A small model that predicts nearness at each pixel, trained from scratch: 48-pixel images, soap at rate 0.0021.
Rows from block 4 of a small model that predicts nearness at each pixel, named by matrix and row number. Each number is 128 + 24 x the weight over its row's rms, rounded and kept within 0 to 255. All counts start at 0. Numbers have three digits each.
Before each channel's rows are labels from the 100 images, of 14976, where the channel reaches its highest value: "strongest on" is what is common among them; "place" is the part of the image that holds the peak. Only what is clearly more common there than usual is listed. The data: rendered solids tumbling over patterned floors.
# conv: 3x3 conv (model.enc.1.1.conv.weight, 96x96x3x3, each kernel summed), inputs 0-95

strongest on: light from the right; count: one
place: centre; middle left
conv.58:101116111118132117127119078166137105160154140105141154144118141154135083121144121143114084137107105136090171127114145133128119136117124123098104144117077167081148142124129111110161078091163098147142105126153134127159156114126151117094116107076118132140136118141117127131058134076097136114

strongest on: its colour: black
place: centre
conv.82:102119154171150156121123118122130167093137139087121102145119117136170107140135120086142131071120110132144172093199117121147107121138129127158124122112128070151133144109094113105121090112113136136134138137129122140134137091148121077162131122137084124095143123095126147145173077153121121153

strongest on: light from the left
place: centre
conv.47:101113127115110057144191124116135133124102139101135124088118086119132149108097173091132140139152083062127154122130078131123116120100112156128141132149143154137137133092141141142133102105149100114145155137125105122170132134108100093130143135138114129154086096151111093088099113126151113129

strongest on: count: one
place: centre; middle right
conv.66:132118134148174167104092152172151097163166154145218126108143143149140128080137142149147104133102148118085122149119174143164135139159143128130137160143124120162140174131132142145134131122118127154134090135169147121172127148147168143089139110139170127113120127127131113129132131115127115106

strongest on: white object; its colour: white
place: centre
conv.18:119107089079139104135106117112096133115121079116116104154106125130124089127157121135147088145144123096119154146087140148085087126151123126120135132107114103131101158101149114125144046105099102165119150114142170147164090169148110104104131097136122103098142141120154114132130128120112145092

strongest on: light from the right
place: middle right; centre
conv.94:156129120183155104161114140103157145159071160151133103126146179126125147149139154121117139138141146153080072128123135144111102139161120114102138124141140139160130095126153116065121097120139151153142139141114161114100143110102082090151081130130112126145121128135095115119107091097129157125

strongest on: torus; largest object: torus
place: centre; middle right
conv.34:129109115118129107110089116089128113172125161120125132113090129120165097121133161106124123080109131111153117134136106141142097131089137111135155113132134146073126107062124149120085148126141085144122117121109121127122134122114157127134138181133121151147053151128115143119101050151121139132

strongest on: white object; its colour: white
place: centre; middle right
conv.44:119115080135104103116153151130094124139093169107082116117073080126135115166097129130118193121156100141136120140105114112133112123106114141161118123091157155136120135114111126137130205122121123099080134122101136140108134148107120167135103138136083109171148109121136135147098110155124147140

strongest on: light from behind the camera
place: centre; middle right
conv.54:139155099160076138106141155130122135146144167101119067110107138136154128129151131136159098139102096141169109091101150121078169118104123109135104109147107169128129141105130104108123146122084127097123147150121110082112117127102104116075113121117106088166119110095130133096081124127120110134

strongest on: light from the left
place: middle right; centre
conv.67:140149154151134143114134128151105105185105172140152106104081082105133125102122115105115109113089102128133113108145141129148157126132127125108116114144126139150136131104141112132133104151099128118141108149141105118142123097076126131096130131154134102110119124060083149081071077106085122088

strongest on: light from the right
place: middle left; centre
conv.11:108150124087152137091109135136082118151128177092104156148111127083075117102129109114145126101129101136112143131149135103125097119126139109111124152079066133121081140146127146139134107156146126179172145143146115130115126110077139159153136109117079112107126097128105145139132148116116087112

strongest on: light from behind the scene
place: centre; middle right
conv.73:107086176130124109130121121101125116132106109104151150115133054164095111100115138122151118103126122143081117120162104138097102137129105137135124132119122133132128161140176171150137127113111108116112123169087135127174098143123120141106153150194090158115117104128115096108129127069123104134

strongest on: light from behind the scene
place: centre
conv.14:093138110110121150114072059120146131132129101119131092113104098168143170110097128106113163093127146111142093124122129128116133110136119074095119096109114134149105172127121115093088145140147124127120131129150130156122090146135110133112095170127113163107087116120121129150078160100145145090